python train.py --image_size=64 --vocab_size=30 --activation="swiglu" --inner_norm=false --patch_size=[4, 4] --kernel_size=7 --momentum=0.95 --weight_decay=0.05
Rows from block 6 of a small CTC image transcriber, named by matrix and row number. Rows with one number belong to one neuron. Each number is 128 + 32 x the weight over its row's rms, rounded and kept within 0 to 255. All counts start at 0. Numbers have three digits each.
Before each neuron's rows are labels from the 100 images, of 14976, where the neuron reaches its largest size: "responds to" is what is common among them; "place" is the part of the image that holds the peak. Only what is clearly more common there than usual is listed. The data: short English words printed on busy colour backdrops.
# gate: MLP gate (model.blocks.6.mlp.gate.weight, 160x80), inputs 0-79
# fc1: MLP up (model.blocks.6.mlp.fc1.weight, 160x80), inputs 0-79
# fc2: MLP down (model.blocks.6.mlp.fc2.weight, 80x160, transposed), outputs 0-79

responds to: the letter a; the letter e; the letter l; the letter b
place: middle right
gate.38:152105140130114150124199170110091107156168111081133203139127108201172149105140089102094097057174087118165120117140145108119166139118099170133060146086144146127140087131150133105127137101088160139138147186082126100102137078176141114091112188
fc1.38:139167069095090140094111156191134082124148127083164156094103120109078145172134099106074093164143120147098096143138158174139129119166112070174112148163133128157089077125128134111163116114189188153115183146078147140125133167138107126122042169
fc2.38:124100103104086155182121154074089112166127134122109134164139127154174117083167136135086126123121181122145084122165161092138095110104175074081085112186097144152097161112098046092140169119028143094105098126136140088093130155161111145135112144

responds to: the letter a; the letter m; the letter r; word: arm
place: centre
gate.121:144098111117137086120126123105123108132139110130133114201114150105111094087210088159093149118150116102193185070164123133114139123234171041128129118095137093101163097162129180099139157118142147115143120093142158139131145139112090091131079156
fc1.121:145143139131114077159131098121152057156146117140104115160125107139083108102204101166138093162173120090172147097085082137125176119205151061072143152106124123099122099095157204098142121126154172139152144066161147118087148096085114136135132150
fc2.121:129174128127136137143085150150072156127111131113135099141096119147109118116103079085157136167107144131180079054175179064142166109196142114127137086100188120175143160104115142146152191193164179145117143183140111143105183124161110113127136160

responds to: the letter e; the letter a; word: tea
place: middle right; top right
gate.116:088121171102165209107131123153102143168119104138060098131127106159124156112158128079068150135067128139059160102138167150101101134121175115116146128112092155101131124177125070153084143148098151116058135167153154195127116095195104150125151121
fc1.116:143144112186173104163170068160187111104092133125127114118089160065119089094155117113112139150123152114105160109118120179113131126144028173193112102145103103128209133124139121134094138125166158143084179157100143074143080152114149115124117088
fc2.116:125083086074118114117152097070173096087061104174113121154151188183144091100173105134135094131118077136157132116117107105131108122119192167108112112095119140144154093161135126076137111148127101103161098138039128078110139162085145174090173149

responds to: the letter e; the letter u
place: centre
gate.57:122089133104117097102148111175140089154106116063126110088055098163122143092130086113134116150089164066119193145110180197156110120143141162136129076097154166115159142135087094111116110137159124163114181105112167117125206074159132128134138190
fc1.57:091134120181179089084096175194065126133141152149096084184142139143132137114142091113083157130107113136152100126145131096036164156093191181154121159145077152130184086122088071144140114141081165154138104153119126137131137103158088148135138117
fc2.57:111122067093167082105096077128139138139158095138110112175114127131101094188107138142101140129129139165199100159120115103085129161105131010160120096117057134119167115107102125143196113124157114131115108124058138087150156127109078149129111093

responds to: the letter e; the letter t
place: centre
gate.90:150116134108123105195158154178129156140126104143144102093100079114063189132088115128123072246129129114174131146123115142084100092172146124116136124111082147132129174125148162135170106143150106161084116154126092094082085167115121066130138175
fc1.90:158098081118172113072115122137123173133140104178059183137114094163087081126148145171143151102134096116119150131122130134108167137141108158146073071045156150149121202120110105063085145118105165140190092102119166164130155169131154140156112112
fc2.90:124122181136188120182145186114067163111138093145124072115206102143115152108166151049127129168097150131144103160090092125175107147124107101137151136151152088115142095140115136157118104159172125081169149154114129085102064159120104203123151096

responds to: the letter s; the letter d; the letter k; the letter h
place: middle right
gate.126:160151117092151168164141120171112145125113124134109141144143149142102056072077161121105082164110171112186192114145155090128069077098103127089152159120122123110133103079216183123179163127108133105155106128109107148111143067147140161131074154
fc1.126:099108117171138156083171141164104108137148082134074137229154145124177180113129153135150070081102124134088176064114125107107155099149100115154085157120093173124141130113130093131116175126094139142158082153134185075181091099165095126127113147
fc2.126:156118151181116148124134121087121170138128052166173086118143134145149103147101093140116144196121119126136074120175024190062142132129132196198149109151151117161146083138125111128116110127149128143104167178093161130098099099119082139132107125

responds to: the letter s; the letter p
place: middle left
gate.68:126118153126131191102122153142110102134188074110096135136178137163080083165074119153105133134154132127137112120078053125111104136160095138134121081150094208154086148091102127105151094118142146132130119132161158125125086147081157123148250120
fc1.68:172109170162131109126157110105147133091086151139142107133023151077154166144138166082176128114115102123126174109120174141150173119138071160131099146151171100140132147118152097119082109119105130143105109140127065096214153071164088138108093180
fc2.68:039163151147116136099132116144173102067123191117108143136150125105142135156083103105137197090151174143118116128110147104120158187168118085110162119105139189136139161147168122148178227151115177150128149150124204139168134148119140134123149115

responds to: the letter s; the letter l; the letter a; word: sale
place: centre
gate.131:133108119098130134080149072079143151180116052167149177094108127129076206168102141127135168201095186152094125140166184110083088161129122116132138140095137103154154132129169143095095114144161155107100097135119089164069119110134164091118118159
fc1.131:123108125125136119091167175133160154124160104090146126124139158118132088105187114108104151117074077154140206093146133092147130132130098137111181145117142075114087074063106119118115119105185105140202204151128119093084133121216114121155163131
fc2.131:144129153151150100172139097091105102076155122104117140079129177141115111090061109146129096165161131206103159093138148064115186113112150127122175143140124145077084168080156099197121172089126135200168181140128147157131148144157125119164153129

responds to: the letter a; the letter p; the letter l; the letter g
place: middle right
gate.31:107093163201139159145150164181111069119104155092123080146088088126120150096110139186136170092172126134089156175132185135142118188112078095162078104091137077151124091121112151185093093095130155152132126156149146162146067103152096107138109108
fc1.31:116131109119148144123077167144093113176139098168045130124087134098174107164159128150090158163074104085152137147121119135124136144129169094104209103142164169143150124126140081173150080090129159091140173074091131103158093121141110068148137200
fc2.31:102139124062161128182167077103088226142097163160098114120109094136098138119103193129143162152180137146058131101106106086140080145151115095102105089140112173132137139158152141134140150112119143089143099142081169086084084126080074134146144146

responds to: the letter a; the letter h; the letter c; the letter w
place: top centre
gate.23:118161140078106138191142160124107141110134154144182140044086122151130079140138122161093125179116145104144124122185120173140156132193135079137144132098098132085111074124091126185082119076116152121116125130195086149121128142088113063171110184
fc1.23:156154154127134130154134130161108138109135135121117051099089076147136107129172137132142111134156183111114105154082106150203116132138139081084160078181141101084086086159083115187074161067160096156074132067159147126126122106184166141142128147
fc2.23:048117120149132137128134107116105119139158183183151111101120105103061142090124088132143137099073127138095128137164115145079126135105109117098137114080128195148109159158073115154069167080127083167119105116130193150107140090118129072104103038

responds to: the letter s; the letter o; the letter p; the letter g
place: centre
gate.110:125142083085196174124122116136109068155127103121166174125141077096137132096193185156115110142162146115085170127126101164165110132122146110085144091144107143082170117070169112067146114137072094130199090110109117111174118099159133140110106187
fc1.110:125122073114148142144104156138139043182125096135134185086113123156134136118149172178119092156167086107089116156143092143168049145128143119084162101125136174074147109031202127119126133140112121130176115127123124100181119120153128145120098174
fc2.110:164077094154155091236123155141135121105088120135122118158068104128105132147109113100148153132171142079129093108123147164110093109146140178123129105094144066120130132096054080033073085103109137108125127140132174131137176178140121107132144126

responds to: the letter e; the letter g; word: egg
place: centre; top centre
gate.36:118203143116106163193147155181093073111153118102121105159080094110151191132140123160103153126113126136166172172113155083086100134182163200088111153067097140135089143119099098130175128145162121095079135134136135092086154092068139110122122131
fc1.36:109162126124134165208139139139082130137149104092075143176118135130154136112173106164100175210132085112137185080116102077075138171152149142102144111074117164110122170072114098158158111136131080111111193103104116097151145091113121099140173168
fc2.36:194151118096167098163084144126156143149137159101131176124078073125086164135129151140067132159178141121114120129160148120093134153117084104155136099116090148061154083100198178188121118142139097170096132104072151140133186086134079115147174133

responds to: the letter e; the letter n; the letter w; word: new
place: centre
gate.159:103122144123115150102210170155115211103144166107137133143152146058097161167099116160119103155193175108119128107110125170129140078117141134181077100101152140131196161133087114114171124148117122088032094082153110146138105126121116128131114158
fc1.159:089135149144103147113198204134124180125186148126150165128139130012089187139130092140113141137137153113120140067132156126107140049114125128155054093108196141109150127085136150099144143096155159135112136093138082120137125136101126133114124163
fc2.159:125142162117104149139096069106135089151151100098135071163186112170128192182165104108120121099120149062109148182145093107117110194084126111135188093173102125086140197089111089158137105118139112146095091140141111130148177148134087078119160152

responds to: the letter e; the letter u; the letter n; the letter q
place: middle left
gate.87:118123108133128097124149086125154141133108113155176142099096195091094111159104064126176119138125191114106133193130188140032195085126163116140122149146107131094142072147139123153072127114104119117165112166178117132141140126106156043148145143
fc1.87:112147153118138148158134161113075123079137146081066118168148090144143110131160188125076149112128089151117160070138096146191076170143118132112134102124166151138114166101143125118168106120144128127097164102083106127210055105150089209095095126
fc2.87:096121161175140116092116166152143116195131135128086158166085108135139159134125188073099138134131135116090165111139081182111125116062132120132164124095103130118160080125099118172054175133163124131056138137173112131147096187181199166128124135

responds to: the letter a; the letter t; the letter i; the letter r
place: centre
gate.136:112073145130228096152130100150092143136141156156097118112063133114142091069112137132168097108156128126145147127121096157164136122123161114164125151111168130073166164170143141127144089085100086139111114142110075059165103214101114071136162154
fc1.136:101119138147201066129150117164080105140144170195123172104089156128141161161112140102167107122147080114144103166111127118131155082127178123093096141113158125058174129142080124134141108082146128123112157129133103064147117222119121057119170155
fc2.136:111142136112100132157132114069133104215165135160128102190204188196132190154077109148095128111164172110113128100135115125085173132184159115121070131129108128127136132187147114158115135096154124113145147156133110101098140194118149103190117111

responds to: the letter a; the letter b; the letter p; word: bath
place: centre
gate.149:110135117119126150152124186128077128099150140073164129052097097096087173141092139136114137144149116155116095104154123122100137198168131069139098119106149155164121194116092117136156172165163044106115128163065172150074140190142152122127148151
fc1.149:131053144195143137101117132144143133148128106169103103214133123144090064148126150163075187134137144127143162105085130145164085076096140177147162125114166129077119093189146134109087057096101166162088131126133089138127107110127118123188112127
fc2.149:131136079079145151179163182203162127135166150162135132170115170116099110161147140130181096091086155089188111150114150209160148176073150121124148172106124099141128155125127102126125078063122184122106172135095139101137137173130089095130131130

responds to: the letter s; the letter e; the letter u; the letter m
place: bottom right
gate.73:122130157192124135071146144139166149129118091136152114159094120111116103167120150133159156103162133127141166078149107122059119156126115086150096179165131089169158174191172136127143124122117081124139117152152154063143064124057096142041083120
fc1.73:057175142148118135137131107166085091117100139132136107147147105059127118101129128138124096133152135101075178214162142094139131150117138137166115126195121114151194140108184157099131180128073110156106182180149118117124085072120148115062093135
fc2.73:162148111167105133141139165107128173146114098132172149135114088136104147151122103122135107167074145173108118134111160093094172158167159168159122124173174141127182140184093117118126145093125126128083110109111103104158082110154156140249133032

responds to: the letter n; the letter m
place: middle right; top right
gate.17:122137162084093100162097092114097212127130103159180097130165134144087117133127122109183108126065084205104157165094137113108119121131056143161159064177153108166139128124148127189128139138174125107116093121129127143149102184056099114115135143
fc1.17:155131215110152163146108146118164159170107220153091092122128126176143112068125126129146093092121109190124085156133092140092086068155096100098143131131064117129175141117110142170105135138143173140118086128118154156153129117086084086081171119
fc2.17:163151082101110140134131125146152084103124083110117131097105149113158117192150132045105147052128164113158198161100128093164146159085186129136048182145129127131129136095136108111114141122090152097085125085151081125159098154064103129172124097

responds to: the letter n; the letter a
place: centre
gate.2:121108092157143158151138123051144081110127134166183150104088119192158109141102100077128108181131100144131110112182157097115169108100138116170122085121158114103161097095114143100106185136144210133142119138145062089132145186100123081082167167
fc1.2:150131164191095105173124110157131118157186152120053123153165164071132144139100113130117079112167110082150130117045081160143112203138127158092130124113135104133106138140153120151131105095106081126118108096145168138124118074175064154196163116
fc2.2:136093071117132135110147193137095119124142151101116068087183142110150131073176094117119073145177136112097079110194151144111105152124108157101097172101107123116126043154170139151088148062143159122124105113125122129124147107139198131088169184